A small image captioner, trained from scratch: encoder depths [3, 3, 3, 3], decoder layers 7.
Rows from block 9 of the image encoder of a small image captioner, named by matrix and row number. Rows with one number belong to one channel. Each number is 128 + 24 x the weight over its row's rms, rounded and kept within 0 to 255. All counts start at 0.
Before each channel's rows are labels from the 100 images, of 14976, where the channel reaches its highest value: "colour at peak" is the nearest of a few named colours to the mean colour under the peak. Only what is clearly more common there than usual is listed. The data: views of escape-time and Newton fractals.
# convs0: expand pointwise conv (encoder.blocks.9.convs.0.weight, 192x48x1x1), inputs 0-47
# convs1: depthwise 5x5 conv, stride 2 (encoder.blocks.9.convs.1.weight, 192x1x5x5, trained with AdamW), a 5x5 kernel
# convs2: project pointwise conv (encoder.blocks.9.convs.2.weight, 80x192x1x1, transposed), outputs 0-79

colour at peak: grey
convs0.130 [111 147 173 141 108 108 158 120 110 165 128 132  96 122 139 141 150 107 121 114 116 120 162 143 104 135 135 153 114  66 112  57 150 125 125 155 127 106 137 131 107 112 114  97 121 159 169 118]
convs1.130 [121  95  94 122 173 145 118 121 112 161 127 130  78 119 139 154 129 139 172 128 165 152 139 149 145]
convs2.130 [132 123 122 164 155 134  98  95  94 106 123 165  68 108 140  95  78 129 134 105 163 167 167 151 146 128 162 142 128  99 167 128 145 144 127 126 143 119 109 115 130 116 114 102 120 155 119 171 134 173 107 133 187 133 146 132 132  88 123 108 129 114 126 142 161 103 118 164 111 132 125 152 123 133 115 101 135 102 172 110]

colour at peak: green
convs0.167 [113  96 132  64 158 105 167 121 119 118 153 169 139 153 107 115 101 125 126 154 127 120 136 133 136  74 130 133 108 133 117 116 150 179  92  92 161 140 128 116 108 131 141 131 141 159 128 165]
convs1.167 [ 98 127 136 108 117  96  91 105 120 100 147  88 153 143 119 141 125 160 184 122 124 104 113 137  96]
convs2.167 [144 130 122 139 121 100 104 168 100 150 132 139  88 133  67 150 141 121 130 100 137 126  94 145 128 128 106 131 145 102  88 147 118 124 148 186 131 139 128  65 125 165 167 150 108 137 143 115 161 110 149 136 134 148 164 114 124 121 170 129 145 108 165 134 156 105  88 117 138 144 120 118 171 160 164 100 127 118 102 142]

colour at peak: green
convs0.115 [106 143 153 101 136 141 151 132 123 106 115 112 119 162 149 145 150 139 105 125 163 150 141 132 157 118 153 121 159 126 141 107 146  68 149  62 133 106  97  99 134 134 137  92 176 142 100 135]
convs1.115 [128 114 143 147 148 125  97 111 117 130 100 166 184 135 138 135 131 182 156 150  90 119 149 135 126]
convs2.115 [112 119 162 144 140 150 141 137 127 154 127 118 146  91 133 157 120 107 109 122  88 113 110 147  99 102  72 135 148 130 138  82 105 108 142 162 156 138 146 149 113 129 114 118 110  97 125 157 110 170 144 133 144 106 103 141 157 115 175  97 132 104 149 144 122 122 116 157 147 182 106 162 114  99 143 113  69 107 167 102]

colour at peak: black
convs0.51 [ 80 133 139 128 114 112  73 144 139 102 134 131 143 150 158 149 115 144 167 139 140 166 138 136  89 167  97 147 147 129 139 155 117 161 153 138 183 126 110  99 119 123 162 112 109 148 157 136]
convs1.51 [ 99  97 105 137 107 130 124  92 118 166 127 106 106 103 151  76  88 121 114 144 134 123 102 111 156]
convs2.51 [132 150 120 148 117 119 124 144  95 115 122 148 140 174  97 125 135 104 136 156 107 133 133 126  95 162 186 144 129 165  93 147 156 128 142 144 118 187 140 104 125 147 162 162 117 121 149 134  97 101 132 162  68 170 151 150 145 116 147 152  95 123 132  79 124  95 128 131 102 150  96 113 130 142 129  97 124 131 152 156]

colour at peak: brown
convs0.26 [133 118 117 107 135 132 124  97  93  85 105 146 133 128 103 104 150 154  97  87  94 160 124 152 114 149 130 117 140  87  73 171 130 200 131 133 143 146 122 128 145 144 139 139 111 126 120 128]
convs1.26 [124 118 139 114 132  98  90 130 136 110 114 118 173 177 157 130 101 182 166 132 138 131 132 120 148]
convs2.26 [140 127 127 142 125 128 135 134 101 107 128 143 103 150  89 141 120 142  99  93 112 135 115 137 153 169 133 125 116 114 193  83 106 135 113 189 134 123 144  85 122 149 130 114 128 105  55 155 111 113 119 105  93 107 157 122 134 146 102 144 120 142 111 168  97 156 118 146 158  83  96 152 140 102 141 107 129 109 126 148]

colour at peak: purple
convs0.56 [122  95 142 129 129  81 124 130 135  90 120 165  78 160 103 145 118 114 139 152 139 125 131 172 145 102 154 124 107 173 135 143 146 150 110  92 176 103 151 121 162 147 138 161 137 136 130 146]
convs1.56 [107 139 158 129 103 114 127 149 137 107 158 126 147 154 148 118 135 182 186 123 130  94 129 149 101]
convs2.56 [169 151 131 121 118 109  95 121  94 146 103 166 111  90 108 145 174 110 140 122 118 131 156 138 134 133 146 121 117 118 144  88 144 178 127 107 109 127 119  63  86 140 128 103 135 163 155 131 123 130 119 110 116 140 158 135 115 150 118 104 153 145 159 162 144  96 120  92 161 166 118 111 166 124  89 155 171 123 106 120]

colour at peak: black
convs0.10 [113 135 156 161 177 112 138 150 122 107 152 149 135 114 117 120 149 158 101 122 134 144 175 150 194  91 117 128  92 128 164 153 147 159 138 157 143 137 119 134 126  93 115 164 123 134 151 147]
convs1.10 [157 143 115  94  96 130 126 111 157 143 119 106 104  92 101 123 159  78  80 122 130 135 140 108 132]
convs2.10 [144 156 139 154 146 133 155 162 159 147 107 155 145 142 189 125 143 132 177 178 146 146 152 122 125 134 117  98 120 128 130  90 177 152 151 118 108  93 149 140 116 120 141 119 123 156 112 106 155 178 125 159 125  97 125 150 135 100 131 106 123 121 162 141  86 104 136  96 102 133 163 134 135 123 129  99 106 107  94  84]

colour at peak: pink
convs0.68 [149  96 133 132 126 129 139 137 103 111 122 192  79 123 117 168 109 149 155 174 115  75 107 147 150  99 150 125 112 124 134 121 128 122 131  62 140 125 155 158 131 143 117 129 139 115 111 117]
convs1.68 [143 138 135 132 161 139 158 138 152 150 149 157 138 133 162 138 154 156 123 149 152 196 127 156 143]
convs2.68 [106 149 106 152 158  70 148 138 136 102 103 155 153 125 151 135 159  70 112 178 115 178 135 139 154  94 168 111 105 121 112 137 154 150 149 146 118 123 125 114 136 144 126 161 147  87 159 121 134 197 100 136 156 144 178 136  96 135 120 142 112 132 150 118 134  92 139 138 121 126 114 104 146 133 131 148 125 130 124 142]

colour at peak: brown
convs0.4 [ 97 135 128 108 170 141 134  79 122  86 126 161 104 134 143  93 151 148  93 106 113 141 124 103 130 120 105 108 165 110  61 128 112 174 125 148 113 153 114  98 109 142 136 145 133 148 119 131]
convs1.4 [149 131 124 150 115 128 122 120 132 102 123 120 177 175  92 160 126 173 168 114 147 123 113 132  96]
convs2.4 [115  88  93  97 135 132 129 125  90 161 123  90 149 183 128 104  80 127 157 106 141 149 123 149 171 136  83 124 126 138 104 126 169 136 151 199 119 109 125  94 107 156 136 138 117 126 162  79 128 146 119 131 147  97 118 127 137 124  86 145 126  93 134 135 127 113 130 109 116 133 112  77 140 145 137 149 124 123 140 149]

colour at peak: pink
convs0.54 [121 176 137 122 140 120 106 155 146 111 136 127  53 145 115 110 150 168 176 152 121 154 148 120 140 123 130 142 137 168 149 134 155 131 103 141 147  75 146 142 139 162 108 107 112 141 119 141]
convs1.54 [ 97 118 146 110 118 112 148 139 130 121 117 154 161 192 124 134 132 170 177 134 115 100 130 126 109]
convs2.54 [132 119 134 112 122 136 119 137 129 145 146 149 121  90 158 132 171 150 115 128  77 139 144 138 117 144 112 112 156  64 139 128 152 125 118 116 134 131  52 122 127 172 112 136 134 179 138 116  94 132 120 152 161 134 132  95  97 118 140 137  80 144 138 157 149 106 102 131 159 123 147 138 113 145  79 109 143  98 175 133]

colour at peak: blue
convs0.164 [148 148 154 102 143 156 162 142 108 156 153 141 148 157  97 142  99 142 128 103 152 135 138 110 148 151  88 133 119 122 147 159 122 116 136  69 136 125  89  82 189 105 140 126 137 115 130 130]
convs1.164 [137 161 123 140 145 141 112 112 111 137  99  62 171 127 130 126 114 129 142 147 104  81 136 102 152]
convs2.164 [ 98 113 138 136 101 148 143 125 127 126 124 120  77 122 149 117  97  91  94 135 105  99 136 141  57 105 103 136 124 128 154 114  99 124 143 105 122 140 115 171 148 137 117 138 158  78 117 134 143 126 140 113 121 164  90 139 130 165 189  99 153 120 144 174 100 156 125  79 104 139 130 122 138 114 105 171 130 133 125 132]

colour at peak: black
convs0.67 [ 87 131 102  96 142 146 120 105 115 150  91 162 129 139  59 138 104 108 162 130 127 141 152 136 137 134 129 128 145 141 138 142 120 143 137  90 129 111 157  91 151 114  97 179  90 102 133 110]
convs1.67 [140 123 152 139 154 128 137 114 101 122 133 108 109  82 114 140 116  60  85 115 140 117 116 121  92]
convs2.67 [112 154 147 116 112 126 174 136 143 140 130 162 159 157 119 126 104 177 132  76 173 149 129 127 136 117 140 147 137 176 157 131 104 158 118 156 156 120 157 174 145 140 147 161 103 159 124 162 110  83 107 144 135 148 113 141 110 107 134  96  98 138 130 111 124 132 141 135 112 144 148 104 166 188 133 109 111 164 135 123]

colour at peak: blue
convs0.21 [109 123 138  85 214 136 165 126 108 100 119 124 168 150 117 120 144 135 141 153 153 129 123 120 161 102 120 136 128  97 111 132 130 129 139 107 109 105 135  81 138 141 175 152 139 114 108 150]
convs1.21 [147 129 124  99 115  91  93 138 129 129 133 155 144 163 164 114 150 189 126 166 130 148 136 137 111]
convs2.21 [127 185 134 145 120 123 106 105 163 130 121 136 129 128 117 163 120 100 111 103 111 106 131 157 135 138 160 137 156 107 161 137 166 123 153 107 174 122 172 139 146 125 116 120 111 121 124 143 147  92 105 124 122 143 168 118 153 123 146 134 143  87 139 164 113  70 131 102 132 141 110 151 148 192 163 166  94 121 110  92]

colour at peak: brown
convs0.84 [ 80 115 168 163 150 125 134 128 122 135 117 130 152 108 145 103 141 144 126 128 165 128 135 186 116 120 148 119 141 115  98 160  95 124 164 130 174 132 104 109 152  83 144 149 143 165 163 129]
convs1.84 [146 160 164 128 154 169 140 141 143 109 132 128 158 168 100 149 143 150 160 128 145 148 110 130  84]
convs2.84 [176  90 151 119 131 143 165 148 138 142 155 136 103 154 153  89 104 142 132  84 152 144 110 115 121 123 134 144 101 105 100 100 105 109  93 151 153 184 137 112 164 126 124 131 149 151 127 106 143 109 127 113 140 124 121 109 102 126 108  74 188 112 125 110 103 112 121 135 150 115 180 114 110  99 106 117 137  86 107 115]

colour at peak: purple
convs0.177 [130  65 111 148 155 107 128 112 145 165 158  98 105 154  93 118  96 104 165 152 132 154 122 134 107 152 129 126 137 171 149 123 124 127 148 128 166 126 155 116 120 149 156 169 147  94 112 118]
convs1.177 [130 122  90  87 154 104 142 129 135 150 112 112 150 167 117 116 113 175 163 136 145 131 132 119 176]
convs2.177 [113 110 115 126 151 142  84  82 166 154 148  98 101 143 126  89 154 150 142 121 126 179 136 134 152 165 135 160 107  97 101 162  95 137 138 116 160  76 133 121 160 134 119 151 140 118 183 133 120 176 139 137 155 132 122 119 125 133 142 116 157 149 140 151 144 149 127 105 155 151 141 103  90 114 139 142 133  74 111 121]

colour at peak: grey
convs0.183 [140 133 142 158 140  95 101 128 125 106 112  51 105  93 126 127 107 139 118 153 131 124  88 143 126 133 166 136 129 113 148 148 128 140 120 123 154  80 113 146 102 101 128 151 174 123 176 145]
convs1.183 [126 172 136 159 171 107 135 136 122 133 115 137 149 165 115 141 136 189 173 133 144 133 143 142 133]
convs2.183 [145 136 148 134 160 143  88 181 149  96 117 120 121 101 122 119 150 118 138 147 129 152 103 132 137  85 170 116 131 115  84 102 155 154 133 132 114 126 149 131 104 157 110 124 137 182 164 129 135 144 148 139 160 144 108 144 118 166 144 145 153  76 175 161 149 107 104 171 142 129 160 128 142 114  77 106 116 145 127 110]

colour at peak: blue
convs0.173 [101  96 153 111 166 158 159 110 142 117 137 119 108 129 124 143 101 156 117 125 156 135 159 108  98 175 176 125 161 117 146 118 107  78 133 102  92 116 121 126  94 103 140 103 141 128  91 144]
convs1.173 [141 133 144 147 139 118 122  81 148 118 122 112 151 180 148 134 128 153 183 139 132 136 172 114 153]
convs2.173 [ 99 153 152 130 144 162  96 138 125 148  83 142 122 144 169 122  92 115 135 152 128 107 172 147 141 113 128 110 111  70 135 102 129 120 113 165 135 112 124 129 148 125 106 151 168 135 137 135 149 176 154 114 139 138 110 134 130 107 176 165 153 165 127 146 139  91 147 110 114 157  97 153 175 130 122 149  92 136 163  97]

colour at peak: brown
convs0.13 [139  86 132 105 151  82 143  95 177 184 156 114 148 132 116 133  95 110 182 132 130 146 128 104 144 147 129 113 120 144 106 152 126  86 130 133 144 111 170 158 133 118 124 146 118 160 140 134]
convs1.13 [ 88 127  97 103 138  99 115 134 108 120  81 125 151 167 126 108 127 162 177 148 119 117 149 144 129]
convs2.13 [129 124 117 160 165 119 133 121 130 175 124 129 134 105 125 121 119 164 140 105  99 154  99 126 112 145 147 164 109 129 110 168 160 107 136 111 172 139 140 139 150  99 131 183 134  74 177 146 139 150 132 171 136 142 111 129 129 117 144 129 136 140 116 116 154 174 120  80 109 126 153  80 154 156 110 180 123 112 115 144]

colour at peak: black
convs0.78 [ 80  99  95 150 117 152 116 139 132 144 124 138 115 141 118 104 127 134 150 109 146  95 196 166  97 125 160 124 105 109 128 138 122 125 125 103  96 135 132 162 134 153 179 130  93 120 122  87]
convs1.78 [118 129 145  98 112 160 159 122 136 149 131 136 151  90 115 112 116 138 147 174 120 151  98 180  97]
convs2.78 [139  84 134 113 123 161  95 141 154  93 115 139 170 131 140 139 137 146  82  87 127 106 151 125  99 123 138 153 144 101 119 133 140 135 142 148 160 159 171 108 115 100  69 167 132 160 154 133 139 100  97 106 132 103 113 101 128 117  80 161 108 174 125 145 155 140 135 150 156 156 129 140 143 108 175 135 124 138 133 111]

colour at peak: green
convs0.32 [125  94 144  86 156 172 163 115 104 103 126 133 147 140  97 105 141  92 103 116 139 139 141 141 105  98 150 172 130 133 102 128 110 206 124 151 158 143 128 103 112 141 116 115 115 118 131 128]
convs1.32 [125  91 125 130 124 152 141 137 115 121  96 105 157 174 147 128  94 116 164 150 112 159 166 101 149]
convs2.32 [119 164 129 121 178 156 143 122 126 130 124 156  78 142  99 136 147 121 123 101 124 131 123 143 129 140 127 128 141  94 142 119 100 152 147 120 162 130 137 120 148 117 141 136 115 147  84 157 131  79 103  97  99 150 116 125  84 152 106 175 172 148 143 132 110 144 123 168 147 119  53 111 137 118 139 143 172 127  82 112]

colour at peak: pink
convs0.170 [146 140 111 112 169 147 147 135 146 130 123 187 123 147 124 119 103 140 190 103 102 134 139 144 180 109 105 165 119 122  97  80 134 125 151 102 104 123 138 146 152 127 159 149 124 118 107 114]
convs1.170 [ 98 136 171 163 124 137 120 112 163 159 134 108 131 154 140 116 191 129 107 145 150 141 123  97 116]
convs2.170 [128 102 121 143 121 104 143 124 104 134 197 133 119  95  76 181  97 108  87 156 106 161 127 113 160 161 123 128 156 123 126 140 162  91 118 114  98 155 136 159 158 145 121 153 106 118 129 105 132 130 134 182  96 128 162 129 106 122 126 145 110 132 100 108 117 102 129 107 137 159 129 147 120 150 101 129 102 106 125  78]

colour at peak: grey
convs0.35 [113 149 135 112 167 131 105 116 115  93 108 135  65 160 131  50 138 153 153 151 122 106 135 125  96 100 156 129 126 172 127 113 119 146  99 148 136 107  98 121 120 121 127 142 143 129 136 153]
convs1.35 [102 109 121 127 109  69 155 112 144 146  99 118 150 179 152 116 139 152 159 132 124 111 152 151 135]
convs2.35 [143  95 141 141 122 154 146 161 142 133 120 148  68 123 106 149 100 177 109 122  83 137 153 130 119 143 100 135 146  67  97 117 124 104  89 137 134 164  84 102 102 126 134 136 125 170 153 154  91 106 110 108 112 146 120  91 103 100 130 151 153 112 119 168 137 138 145 138 158 108  89 127 121 125  98 112 106 109 127 119]

colour at peak: black
convs0.39 [118 121 113 134 113 118 143 134 133 147 151 118 128 109 114 130 131 143 111 126 149  97 191  97 116  91 159  74 168 141 131 148 105  90 126 109  93 133 148 127 107 183 144 151 104 115 164 108]
convs1.39 [144 120 105 141 148 112 132 102 108 119 117  93  95 174 137 155 101 176 128 157 135 114 140 166 105]
convs2.39 [115 134 113 148 109 171  96 144 162 114 141 148 138 149 134 108 171 130 154 118 132 129 166  88 126 119 109 130 125  96 134 154 149 161 154 170 117 175  99 122 150 117  96 184 152 143 143 132 120 128 144  80 108 148 104 116 121 149  92 122 117 100 113 113  95 115 152 122 128 124 133 124  94 126 184  74 107 102 111 122]

colour at peak: brown
convs0.48 [120 182 129 113 181 142 121 131 116  81 120 192 126 134 105 119 149 162 102 102 122 154 146 108 141 123 106 128 150  99  79 121 126 161 133 144 151 142 105 110  98 120 138 119 154 118 148 130]
convs1.48 [113 118 123 123 141 140 121 132 101 109 127 110 190 174 126 130 128 175 151 158 110 101 115 136  91]
convs2.48 [111  85 101 107 128 131  96 148  78 127 117 141 111 141 111 103 129 131 108  69 152 100  88 159 120 106 120 105 136 113 160 102 121  93 127 185 144 117 156 118 111 157 138 130 124 120  76 139 126 108 147 110 118  91 164 139 146 119 112 123 105 118 158 139 112 104 118 159 165  59 126 136 104 146 109 113 126 113 126 112]

colour at peak: black
convs0.159 [117 171 111 164 143  96 112 132 113 113  87 191 141 113 141 131 126 166  85 140 130 133 100  98 125 133 123 167 111  97 114 121 123 134 108 111 121  81 114 138 116 148 168 152 140 107 160 123]
convs1.159 [ 83 121  94 139 117 128 136 128 146 108 124 118  57  97 130  97 154 102 106 137 103 145 111 135 132]
convs2.159 [147 167 103 159 144 134 157 157 118 124 149 127 153 121 147 121 142 118 119 124  92 125 107 126 132 114 114 126 106  90 146 101 150 156 175 134 156 138 137 134 169 141 118 126 120 125 161 125 138 205 114 120 130 159 108 124  97 154 182 100 150 172 185 127 148 129 126 122  97 156 114 118 143 141 170 110 170 122 141 113]

colour at peak: green
convs0.90 [133 128 118 113 140 165 135 133 109 131 126 124 133 102 100 120 134 113 142 116 121 121 166 108 156  46 116  92  79 130 150 134 115 192 140 148 145 136 123 122 103 101  95 146  97 119 139 146]
convs1.90 [147  91 115  91 111 110 126 154 105  90 107 109 140 172 111 116 104 154 152 131 129  84 125 131 100]
convs2.90 [111 116  87 106 120 122 111 111 153 134 135  92 110 130 107  95 140 119 107 120 153 112 113 105 114 123 114 143 144  97 132 110 126 142 134  92 133 138 119 143 157  89 124 112 121 127 107 102 137  63 122 138 134 151 114 113  86 161  96 158 125  68 161 153 156 140 110 195 130 140  98 124 142 132 144 134 182  96 104 164]

colour at peak: black
convs0.150 [142 151 119 128 159 165 105 112 118 149 139 147 161 130 107 138  69 126 118 111 155 130 196 122 114 127 128 109 147 130 137 121 140 106 134  91 120 139 136  85 117  76 112 163  87 126 152 119]
convs1.150 [138 128  93  79 150 129 146 135  77 151  91 139 116 101 117  99 106 111 140 105 130 146 115 116 163]
convs2.150 [104 126 148 143 163  72 114 122 160 131 136 155 117 126 153 158 134 118 127 111 140 153 128 114 112 137 101 142 125  93 151 137 132 164  88 146 157 102 129 164 145 139 166 150 134 123 100 172 135 115 175 137 128  99 124 131  71 167 123 108  95 103 106  94 112 153 126 157 101 108 164 134 122 143 158 164 146 108 166 147]

colour at peak: black
convs0.95 [116 141 128 126 120 166 109  79 179 108 144 156 138 100 127 134 169 138 115 130 166 106 142 110 145 136 165  50 120 139 150 154 127 148 120 123 146 101 121 132 108 132 146 117 136 100 117  95]
convs1.95 [123 166 143 159 124 126 125 146 130 126 149 130  97  81 108 160 112 132 158 156 151  96 127 111  76]
convs2.95 [165 114 144 128 139 135  79 135 111 150 130 170 128 155 138 115 165 101 160 136 121 116 147 150 103 122 121 170 133 137 166 139 139 160 119 156 118 128 109 144 170 108 147 160 155 103 131  98 146 134  68 125 169 127  99 104 105 158 131 136 152  92 110 136 141 162  99 127 142 125 144 137  77 119 176 139 169 106 115 141]

colour at peak: brown
convs0.19 [130 128 163 151 112 129 107 107 135 138 135 107  81 125 103  92 150 139 123 122 104 157 126 116 116 142 159 127 130 115  86 133 126 100 169 148 122 162 102 160 165  95  86 170 134 179 127 112]
convs1.19 [122 130 121 139 133 136 104 134 138 109 152 110 145 187 135  83 148 160 169 169 160 120 129 149 131]
convs2.19 [110 143 135 136 131 114 131 162 126  48 125 123 148 148 129  96 116 112 103 140 116 140 139 126 159 108 102 133 150 114 157  98 107 139 112 212 124 104 110 133 131 123  77 120 138 152 113 128  95 165  99 163 151 112 127 146 163 136  95 144 126 153  84 139 147 104 160 134 130 113 127 136 164  95 135 143 124  99 145 110]

colour at peak: green
convs0.151 [125  82 136 110 114  86 163 115  91 126 132  77 153 169 158 134 146 117 133 154 124 125 115 109 105 113 121 150 146 171 137 104 140  61 140 137 136 128 143 106  99 100 125 128 128 150 143 155]
convs1.151 [109 105 115 158 116  95  90 129 100 127 109 158 165 140 159 120 108 174 161 142 151 144 146 143 126]
convs2.151 [182 189 103 111 154 112 153 117 159 139 160 123 151 177  92 128 117 142 125 140 145 122  95 155 149 136 135 113 118 144 141 110 140 169 126 102 138 121 163 103 159 139 126 118  80 114 126 126 122 134 125 188 116 132 125 121 104 116 155 169 147 151 141 137 157 112  97 110 112 121 133 143 166 122 190 132  91 126 124 141]

colour at peak: black
convs0.114 [129 137  83 130 166 107 136 127 141 146 118  87 126 117  95 109 103  80 167 159 165 125 116 115 174 142 137 141 145 136 141 159  77 134 118 109 152 135 130 154  88 115 123 149 149 121 137 164]
convs1.114 [116 126 106 109 158 146 133  93 131 143 113 101  93  87 139  97 146  86  75 113 112 140 120 117 117]
convs2.114 [127 148 116  94 118 135 160 165  71 113 118 138 116 175 125 112 111  92 119 101 101 147 157 121 130 167 132 108 138 114 159  74 165 117 173 136 121 115  69 115 125 168 151 146 166  77 144 124 126 116 129 127 124  92 113 138 132 109 109 120 123 160 126 108 113 131 129 151 151 168 114 127 164 114 114 134 140 141  99  97]